config = dict(
    crop_scale_min=0.3,
    color_jitter=0.6,
    norm_position='pre',
    fused_qkv=True,
    bias='all',
    patch_size=[2, 2],
    depths=[2, 5, 5],
    init='torch_default',
    shampoo_beta=0.99,
    one_sided=False,
    batch_size=128,
    adamw_weight_decay_other_params=0.05,
)
Rows from block 6 of a small self-supervised image encoder, named by matrix and row number. Rows with one number belong to one neuron. Each number is 128 + 32 x the weight over its row's rms, rounded and kept within 0 to 255. All counts start at 0. Numbers have three digits each.
After each neuron's rows are labels from the 100 images, of 14976, where the neuron reaches its highest value: "responds to" is what is common among them. Only what is clearly more common there than usual is listed. The data: rendered dice on a table.
# fc1: MLP up (model.blocks.6.mlp.fc1.weight, 192x96), inputs 0-47
# fc2: MLP down (model.blocks.6.mlp.fc2.weight, 96x192, transposed), outputs 0-47

fc1.174:163187151088112111134196110157122162073098160184084162157120106136119085109122170055123171127128177128125094100092071107079094158108063105101133
fc2.174:123096139163136117140077154113162088169170120109157096154146121096086175134132065188132083103125083131125170181082168136167130157149203131105102
responds to: grey die

fc1.96:119043153161094118139091145106095109073140148125101134068131167102092078166209121167122138117120137138110128084166108088143140130093119086116105
fc2.96:141179125118151115117109155150178113170116117139168153137157106126142162095102172106120075106089198125173141154120140185134115140139131210169201
responds to: dice: three; green die; brown die; red die

fc1.190:141109197135171103170174122080167126169112159128159086175135100143139161135139103183097132127137105095122072095079127112150141111095187111138171
fc2.190:074165133092111133107102065170134152176070117117111131131115119120105095150122133123144156163173184121149176144174159111119186127148098104119108
responds to: blue die; dice: three

fc1.58:159080163124137067128133140145129189144080171157109104126112134107148160077130124136164134118165123184057123152074147202142105107161172196167161
fc2.58:172110118106216131120179129190153099137138114122113112102134178171126077101076180093151150113137092115121124130177103089144065161107116144124149
responds to: purple die; dice: three

fc1.87:128107128111104100109137120099149163187139135094150167133088116143143138141176121185179133117164199079140141152103068091129090134135131143106188
fc2.87:126138120082101102076127149146124130100163108158107128148148147130133095116091154090134146207133091221163116130196170127172123093156098124104145
responds to: black die

fc1.86:137080112099111102157139085114129152110093132121139190083128104090196159132116142122114112119105171142136080097085142086155122126122074129154126
fc2.86:136153123147151199060154147115084120118158146103156110163069188146146080120122182161135140135117102116110180138178107133078153115134179133119117
responds to: pink die

fc1.169:113152102119158165097137135179133126109136108105086129167111082152087052145123168114123089157124145148101160127089132093133126128056098150146176
fc2.169:166125177113114073129134134097176107175131157174101115125126174104208163133105112143167124135179138072062101105125101160126150129162107100094129
responds to: brown die; yellow die

fc1.75:114085126120093152140141120133149216091091103181197146147083179164129164127173067119159116158137139164193146103152121141100169177142125129148166
fc2.75:122144095135132093164118086124109067132103099078124103142095124077144108067108116136119136076161110127072153089139124091132090130097113072085162
responds to: red die; green die

fc1.8:098137120072199120064136118182140099117136108069150147149116170116089072091125200174180083140167134104133130123130121097102122097061098139152079
fc2.8:185101109130093178129102144161076201134121151129072147096159140119129087084154066072088129089107132145071130121109102171165123117150116124138096
responds to: white die

fc1.106:155155164062183149126164145140106213132091182200040143071123109148129105163103118148117140153162113141129090138094102154173059121177156124127086
fc2.106:164107098130135058088190139122139076162118114109066084074115154101158120084063146143126083099089152092098140136124139150144129108114100161113148
responds to: purple die; dice: three; brown die; black die

fc1.127:172153129124167117105167145119050121172117122151141184139166161142084129200147168121143159146102144106150162208123122136162140113161101078112098
fc2.127:063179146108116065096115123129153135132070145095146103128142137113075121093084108137081099119140128084155101152109121108078175139171138138144099
responds to: grey die; brown die

fc1.53:143124125160146103113048125129129149086116097161178127163104152078206099177135132143197089084168158081141137152091160153103080145123157131139144
fc2.53:155081122078124125122158124147099124170078149119119137119143093185087153112124149083066135152106103156161070105131118070126129074077096090103140
responds to: blue die; teal die

fc1.117:142108154170172120096113141136150213099118116122165104145192124136194135157133140095170163127136153095100095131131117130124120112170137096127105
fc2.117:102160076111089070150100177128121093114115108135115161082127106119049140079130147151075099167113159128141140112107059123170115155095129124120137
responds to: grey die

fc1.101:123156204160108166128113146042107182166096120172147055130150186180098091089099179131108119155151125103117127148091104070145108134143153159098074
fc2.101:206159168080149131180124145122062220142132078129175141185112116086159197071142093096112111131162131141162155124129122098149134140143168146158124
responds to: blue die

fc1.171:154137168175165129096170159071107130155139145098145146152164146068119144116085133133108096131117140151135209131145088118184128142081113136085086
fc2.171:054102087095148130168109077168147138095118176199151117109183127151140132174152109130176178104147147096171095125110152084073128126162121092191158
responds to: yellow die; orange die

fc1.7:150136136049136113116092119117120143161118170125090156065163106156165111139116164137118090169150069181091110102105166120118124135113151120092125
fc2.7:151096099138118115120139137147103076113109113150171106154082125139103127117132178109163164159113116077189106110122146143201133132141092138177129
responds to: white die

fc1.109:153166146129197136119091116136131128153088120138064142131102132117166064117139144077101159148176136108085100170156174117130184125101111120153124
fc2.109:086102076144053112131116143094135108092154115096186098067094163112083159118086109158109085076115122140136134084107101117124105094085150141079101
responds to: green die

fc1.146:118156114166168111135122103092112151155120176119112107150080133121098109149148165173093130107121099165129076087114177127189142102154159180177095
fc2.146:156095076059139155161098113154098142130179109191126138124193118112172132121147110123166158121111153145101156165126105113108185164100120172145165
responds to: dice: three; yellow die; white die

fc1.85:146113175104051091128100110098106163174143140068134183141139157118112122184150158093096193159146144124137099143140147142141149090173108184126117
fc2.85:112107199104096153088133049146176143123102114111187049087108043097137076092134112071109129094095137136128104129175146165076133119130149145126129
responds to: red die

fc1.143:116135145128145134107146173173117117146164145145045117022101181100144102135166159132090143105123134127115119103125117131123153157089115122074115
fc2.143:117113135142075108123139127094140131138105131121138171116105055156143127118108045213083148158092119135106169124114149149110106162133133182159129
responds to: green die

fc1.94:090179222126138105117139101062158152096132198154159076143086126116133121125140141141130118096066131148161071102110150191144120099094130090107117
fc2.94:155095114152115169116095159197074120167100101098111141115168131164145165152137142096173175169194131104112124206116096094122182151091097185151145
responds to: teal die; white die

fc1.25:183173076107162142090119163135166155143077104142199113108090194144120147096073117105106179111142139132155128152143106084075111149156087118143073
fc2.25:103175189137135131160145095121089124145189152108118151160195043101133122143137171119136073131196100173097127093087137135157207087123156114105100
responds to: teal die

fc1.113:192117145126139152094147140142130119097151171110075148119127143164053135157147102196142176140074119154157098163086123166130162105164160134174151
fc2.113:171112118151198128153165186134113159105145070156116088123175123093137106146146163105106145148111103069096160102084113116134079091159140125107156
responds to: purple die; dice: three; brown die

fc1.47:137145123152121126170168118150097152108118186154122096154088154139143118111151148142137091135072091157097093110066190110140046150128137092147140
fc2.47:159118148131147183156060141141186162088117175076150143097149175110113195080156136114197118106170174123148135133130126191151116075092162140143147
responds to: red die; teal die

fc1.142:078085158096124116111092141124085167154132145097160129101123127138141111109148216143156095153147134153117166119139138104124111107122157056102108
fc2.142:161148067103126146150126178111170095136154138137148152176120072163149166130137113138120112154105171066113083101156125134112047115074091132160143
responds to: yellow die

fc1.1:125199135153075142069151097144132140116135111091102095163084096146102152072141125124124118154167111192185109157127131109136223090138150150138136
fc2.1:108109069125171154172144180153090084133098167195115135115176090077135119142179114153166113124091082081093127094110115142151084142117110145085136
responds to: orange die

fc1.139:081110099112146107138122108117152156159098113115172175192133136079138157094042099100124071099191144144124154132142189063155114126092117156122125
fc2.139:156150138133177099092145199162132118077175165144051127094148110135175110112154106116103167122099115084087158154119139162130106172178093129137123
responds to: purple die; white die; blue die

fc1.54:105159183100170141173161111111135091189169177119085097134127100118187130093130139112075140105085129148164119162170094076114089137146115155099099
fc2.54:173134082151083098092074158146081163114058081119174100133137166159090103170154132170155105118166140118081128078095166173125101105122104084145142
responds to: grey die

fc1.138:155117136156124157167131142103120144158141142157064151091128137082095109147134143143199133135098151116071092114116105093084167106201106129094119
fc2.138:037136110103106141109110093113090162176167095123177173165188098126069091120107121139137132079152104104163191147154090170141114124152081150140155
responds to: pink die

fc1.27:078112187111109118121108107127140113114110150100113108119094102133134156133149095130204100124104171131077106121139078133131151137142100165144153
fc2.27:163111090136110097086132150079084105110134139155156150086110163118098066118158111106167132098141076084157168144130124104166136123084113100123097
responds to: teal die; green die

fc1.67:146118174187069143099080169173131098085162187122108133080101094137114069165156156146148123149112144154157125076137122143160121087162101091119100
fc2.67:105153176140072164154097084107178165169158103132150168161124122142139153181068114102130152136091128110089098101137194106075154097188068064125127
responds to: red die

fc1.153:183122104117138094108102068166143144172121146124142117145122120108102059083193130135149107133105133122189169083134098144131089090153180177043151
fc2.153:069151139090167170149129198094138098100114119121115164101174145107136127101067091137111117159140130116094103117100122143143155176117109087157130
responds to: white die; brown die

fc1.65:141099072131105126156129068123143165167047090107114145112144140047178161120160064120147099129133131082093133135183100130089115107127149165120147
fc2.65:122157157114111124127083165069104118128207146116113114102126104183141093118131147186180142114132110178149142150057129095166188157115153129114089
responds to: white die; dice: three; purple die

fc1.56:137133063151144157100124103203176146120154139094115147074118151135107150065150129148181148090125158064088130177163086146125171101161132144146080
fc2.56:104123165098094146150144104110067163161159113158093150146166094116116097160144158112142099142106161208115185158140207190130131109098103134043114
responds to: white die; dice: three

fc1.40:084098161135097147150099146154118079170143226112132135158144139100104023145159138162114100117080090123111140050124114145127108145160102144145079
fc2.40:152158146156108053114181142087154176074158062081151119094097076107087178147082146105192137174115182079133182132104077149160184123117125098130161
responds to: pink die; dice: three

fc1.165:133132074127130099101198135138089166092124075161112155070158186147110100174184150132135106079168148141156171123139141119151094125133059117099102
fc2.165:086128193111121148151123076086169179137110131111126100173118136119112090135117133111134129123114170178073154169158163176082126154146156113130140
responds to: grey die; white die

fc1.73:143143116089110140109104122134101137152129123090079115087152159118142182151134130085138151197112132094131157144115111136078098054171069094140077
fc2.73:149138064121205150069162102155110169124095134107180108164116157084081122137157170123136099129170118124124098134088118150127111126092138099129159
responds to: pink die

fc1.132:180128084112164109155162117109154123107088162163146153106145119130151145043162090151080138197156107123130071142167113097105155094148125079089081
fc2.132:139157166148106146098111162206142170118135098106166087162093166121122104160120203092165071065120179171116183076124120137166178140131147143146135
responds to: grey die

fc1.92:147154195090128074174126083117094155163074152150186115090154101131164105159147116164043136204104190164091108149144144116120102146134105112082132
fc2.92:128117076144079178140118146064116099119114080155115183150132153119157168155089113129202120077141055104110112126116110095162151091148163143164042
responds to: red die; green die

fc1.17:187107085080099092123121145153095131116157110108143092154112103149133106153118108114134152083174091139111139115171119178142182173146123124117122
fc2.17:115131151133134175153101101110105098080070174120091165111176170127168133118146187160129131157110207157131071115127160154151098122120150096192160
responds to: teal die; dice: three; purple die; brown die

fc1.173:092155165134147093137103161074136125165132114162156055102180133135114115124136128191087169170130131157124065109138146131171121109160107145099093
fc2.173:191073093139162079122139084089095092095106108099122142075101140119140121150092108144130196158126145094153162095128110153133084132151157098103129
responds to: purple die; green die

fc1.35:160169144116157156092150117093142113098154190099142134133117192174147121120154168127070146215126147111141136096118120097147141123155120123083121
fc2.35:157119151120159146112141097239164142167151106152126151100086143050178099092125078158160171070136090119147173153100127114128092118137154119160187
responds to: red die; dice: three; yellow die

fc1.141:112138092110121169077139094165152114151123158143137173147146128093202136091071155119155094154128095121086125129211090069085131086145129119130178
fc2.141:152179179117185120048125144050067151151108126151150093126099119130130113113113173174133148142127108152091093143142114120092128094112138141188175
responds to: purple die

fc1.180:110093060177073176137132118128129160162127061135179145128110145112142141112103126153158096106104150120121137111160148066115180101148142147152115
fc2.180:186120186104208098102109206113143116161127204085107076094131134126155112164111126160122105102152150090082144112083155172167092127106152123088092
responds to: purple die; white die

fc1.19:130074147160110091138085160123074150135159156131172128113132134048116106057123147192115086151108162164124128081105123129133133153132155162121094
fc2.19:156167187102080125149149108104112096123131160166135111103164095097114101161116153115135069182082181097084147117140106139206083119158151145149152
responds to: purple die; orange die

fc1.114:163095102137165129112160195202112125170104145108093148080126131200159151137105082169104112094115145087203088134131169142129099114110152179149186
fc2.114:162069129139134098123144131103132091103141114183113144131116094103113145099051155159091162125095122038131138132132081127148134136106153141197115
responds to: blue die

fc1.134:128099159160135126152158147113135111181108152071132098090137155137129091145154125165169134105089166147141117063120108096057062161177160092095131
fc2.134:141127164109105123154149109145096110118158119151139150079096147084083101160080135130135106137151123130086135169129160116121190053096122056121114
responds to: pink die; dice: three; brown die; purple die

fc1.4:120158108102124125087141107129085198179113109173094113103106129072153158128173141140091139077160098127158147079156151111134101135079085169147188
fc2.4:174155148189151164161144091133182107133132138105109130131198119162109073083100098132091075113112112145102146191104147149128198160224197104105063
responds to: grey die; white die

fc1.52:135080111101196129119131124120019087115134130090144162168088150158151079114149141118108166124135156128177144093097125111181144123102078167097075
fc2.52:127158136095116124016089113134178166129096125186128132136146102079128127157129159090109124131140094173117102114157115191148077172181178174128134
responds to: blue die; dice: three; brown die

fc1.79:142156114166145064133075030120119179164148071102102150151164157102116154123168130152133124123157113161197126095094146100101094109139178132105141
fc2.79:098056148075119183106154210138120112069109135108129090077067089129167091128091126133106096116100101106073170157116117108156173113109067122131105
responds to: pink die; white die

fc1.36:122121112208175097111144183098132129178177103099129112067084122143137134093086171152189143155154098172121146113118175126148131107199159100098142
fc2.36:173210120110076126100131104145102119100137155061139128205149125126134092146180104101080158070146120123076107154096095092130124106055163126094124
responds to: blue die; white die

fc1.163:126121104105100141107163157181183147164088142146128129144143158111151105100097170107143084166218080144158091083086144160141147179107158161148069
fc2.163:156126187110140188070103138102141053120080162083147100126091142133125107129082175095120117147151129138122110095189183082140145160098101164135094
responds to: teal die; black die

fc1.183:190119102098098136141160142175131189129189107124106147158080155089114148171099111138142136130157079119216138129082140139127124076125161115135109
fc2.183:056111148212156112105123127091154107159092134147199076118094111129110117109163159097110100113093124134067118137112113104135132135092101137140126
responds to: orange die; yellow die

fc1.93:118079113144049110071119134167168109181150085122146097157175062086100133098096147101115156107096128170120175163103146175147128135115131174123167
fc2.93:102174084111174082133154109112108137160132106134117125077084113082155114091162126135136178116103109144144140117139115091117135146103076055078132
responds to: green die

fc1.154:122118127094114176147121136172117068114132167070141097141061170135135115053152096143176130139114105124132142091118176188115158135082147102194092
fc2.154:189130169145150135150136138105170108131126020152143199161116131069126182145172115084130185154123114105118135198151134092110100151131131160129198
responds to: green die

fc1.130:163124116185103197138129141093164118109088148092111132139118107106116119170112122124131060161120142172164118123167130083107165160182141162202104
fc2.130:152099153119222092104129174195081168092138115197157155094099109101136089074133117110137170078155101101126106130106158175177141107129127112083132
responds to: red die

fc1.84:154109089099086126087113082139193115114102136112146069101087150086130130069078086113158113087121173063162155164213160125105160085085078171114112
fc2.84:171134176136200151202128169160067173141195112102099135140101167140127142108114158172172118142148089165126194111068091118148153191140169116200115
responds to: white die; dice: three; brown die

fc1.18:139146144069109081072158157154107138146072126135163137119136112139207083115088092078149115094074096112135132125063144184137132161181088094093108
fc2.18:159078162133151143141121111160157125127165145085075121166105167118131197128097208155107165063201162068163095103154140107113108116123130192128175
responds to: purple die; blue die

fc1.97:135124137142175155150101066061156123139123127124075132032153100120122113099110137139055145036118132192136123111095128105123165104125169109137137
fc2.97:183140117117084146097170220174122123066128146128145141169160162169107126176155169146141139198115129117141079111174155107118086146107101104124113
responds to: orange die; white die

fc1.32:152149153166116058077124105085107096119074134187115121082146131153144082139135098191092148162119121172156081099130112134092089157083112081127091
fc2.32:151098128134096148158182124105098121135110078135107105150127147126128145193097192116144176133144120188158147133157186110195135037136060097147114
responds to: green die; white die

fc1.155:120126155172114112171066158143130199144089149126127086152171027099090209142119116121136122151140177121125141079155142152119104075094139146140097
fc2.155:111116133121164113157070112079131057109126148124117121161099197126192131182149066109118221137118122109113142122145132130112087163134116109179115
responds to: orange die

fc1.125:120151120133080196151121130098105072091086124064134105126053108105118172118131177064116119151141146116101139145126145100132103163078110105154163
fc2.125:085126122156163110146138143135130122110167172232111134129148106162088100147136065141130138148147129127129112137120107141114084110204139124103145
responds to: red die; brown die; orange die

fc1.187:167116143128153095118144100086115141116022157137150087123102132121188190124201143168128099142179128092193168108120162161094119131175095171114097
fc2.187:103167130091083151155147104168102135138151148167067138092118117156123093096100140121127155147144174154098097067101170087074178167111132142097139
responds to: blue die; grey die

fc1.60:103155113143132163064149169131063177153149137093133118115077122193091127085116189113099120153094137084114038116126144120186113109174110097117113
fc2.60:100131109135151050169177098087115127179061136130120151087149076141148108205088106140153167122153152151157137140120161129098209105063158161104111
responds to: red die

fc1.124:135051135095160177111089165124103070126061131158089126094132155144070135095184107131137136089143097108162075161154060149114170154081061157088095
fc2.124:077173119109115097144091130160178209176185141112155073152120140078139166114163120123121098175133197140068146090135176159139135094158207114156163
responds to: white die; brown die

fc1.161:177098096117177115149099107141145086171112158147127129127143139124154132134086140115080119095137087137076146086126153111155133069138125142045124
fc2.161:131169146124076105111101149159100129094097103124129127133124163119145112129129124175164119130110149148136145142133106158191148199155134099161101
responds to: grey die; yellow die; pink die

fc1.50:138186143070160131182191151162144144137062100133076138115123125137163130119156177185147121120165099119055129147073137114151143110117144137152091
fc2.50:114134102146097120094105099085057153173162158072148083093079181135146150159106076068111123083076216163176102074154146154133101124116098147103121
responds to: white die; blue die

fc1.110:119109129130145191140152120146137103153135145177133117143156190118186155085094156150136075080080125108137174150096162115144120144130119078096109
fc2.110:120081108105104097068131112115170090134097094088120124115101090147054090162124148148122161121155147168131042126135132110099147098163166230114097
responds to: blue die

fc1.189:148105114102100096157117146105087096150147101101142087126170133114206161165112127168162112147186184135138154149159181129128144072167123117097127
fc2.189:121181181148161131092114126112106180107187132197118135147131088065106136119190070100108122100109101098133151122128122198094202173111099144185179
responds to: dice: one; white die

fc1.185:137171170113107120141157157104127102195111130144102127112112137115127162101143194126131096067156122117095085089074136123145118129109204216142125
fc2.185:108116200088174199172108113147093108103134180130170102145140115104106066086120100126165110124116124122168126098115132095079161137091166136062101
responds to: blue die

fc1.0:082138161120138180135136114153124121158042177123052151140135110107076122128155093126125115163101113095121116129154078146084153128085118156178098
fc2.0:084160107134133116150140210074172155113216132096167167148107161181118170123141102114169134127156110157136172222108110102149119084156090084134096
responds to: white die; dice: three; purple die

fc1.70:097109071168168098134128149152112124177068106114136095124119142093112093126123096117168138053129140168094124124086154120160105113097136171111147
fc2.70:107128073215144156138187168116151140118105147166090115135150117111149132099103118118164172119181085148137172148125133103175110184070116088129079
responds to: yellow die

fc1.39:114149108106154109132094109155160121146149090142121165085167100141146073108152166101181184112139115185075139179079108151132096076074157121190061
fc2.39:123155133157135143136187131118144155157172182080171095071170152103095115133130183150109088096104165167152119092152157139109152147139091139058132
responds to: two on top; grey die

fc1.74:165136156125129172159142090144166104172088131106115115139135096146122095091153130157147131142121160119106137152095146178142160099082180133083144
fc2.74:086150119172176171118099177098106150140141151156117139146136130109129147141100117093131164125195126097214130134161092079113116156125115103151100
responds to: teal die; black die

fc1.98:149124120181175149092153113197078161151104076120167100122137148128166133138175140088110153174133122130164088125110153121125139153188090122114120
fc2.98:123107118056080142153131120105114098102156180144121113050118115182106086098133129119098123061135135095153141117111131103135107105122125107110078
responds to: teal die

fc1.160:170120161101135109141167114165097156121078179143088071055092125143135123116134092140175139086063130151135144156116110165122110117167192165148153
fc2.160:152096112149191144101147192127152123154093105145130129071129176119183119084124149161121102134136113116126131102094111096180108161050111124113103
responds to: purple die; dice: three; brown die

fc1.148:167069116085098170130169160148112085179140121127095086129120156134118100110164154145108098034089131120141087146141180119100150130124112130158088
fc2.148:143070127145176151128088146173118148067110139129178130171114132157174107120106163134155142052109139164097168103135082155120134155087154129128096
responds to: blue die; purple die

fc1.78:123138159152127102150165117122141145166124190121112063157143131104136154153125149146129099110082113176142100142128161121146089149155137081108200
fc2.78:106114098107150215115085139167159175082118167055129178096134196087172100100143077171151111158104141144119147081097122121183136136123118119192096
responds to: pink die

fc1.16:132058168098141122091127103213063158082114169137127144075109169109116111097126136162134115121148126122156145126177107167116170131154057097103087
fc2.16:134179141111209178124101090087186142163104147091154124157137116136123108106178115104127072110091134138090127098111113149143104117090154135114102
responds to: grey die; brown die

fc1.120:147144131079116152107138108129137145139091156057125088136081163113154194148105138108089176115204113136201186095168168120127139183116121100083120
fc2.120:137169156128166147151098123131156072130129110101161105138184146143152019086150105124124084144099125120134113108103119152121121112137089109100114
responds to: teal die; dice: three

fc1.140:159119156160077120063104073085210118116148097023174130145113131124077120131142154138167142190143139198139154135158080102103135129159108095148088
fc2.140:151082105109157154110142200143100089189098146213131127138112172114143153041099113122117145061109119071144084127150166146117102190111173159109176
responds to: red die

fc1.111:141071115112085110112160145083089102063121144125125161116149117153144111136141119128177156122163196167111119087134099098128182220137132168134129
fc2.111:171059172139122091124113120113107162145131130074186141151102174159114141132138112131171145121129130103173146179099130137126170070123067132077120
responds to: black die

fc1.175:136098076178116099161147141080107120095131135068117168060166104186109102172112140140128136173131180093109085134129070119157164139141078160119137
fc2.175:120117130118081099142103161152122168142140123086168152188065070141149178115138136094092137099138110173131088099057143031149084116136180125112139
responds to: brown die; red die

fc1.23:181062124125155135150108089136134143150131129140147084157074086146092044116197090140112105170110140153169094140152105186090111126135138130121142
fc2.23:085169153123149134077117154125109131115117167098078212118147164093090127137053134142141123119153121087115170123090147107116142149144139131113123
responds to: white die; brown die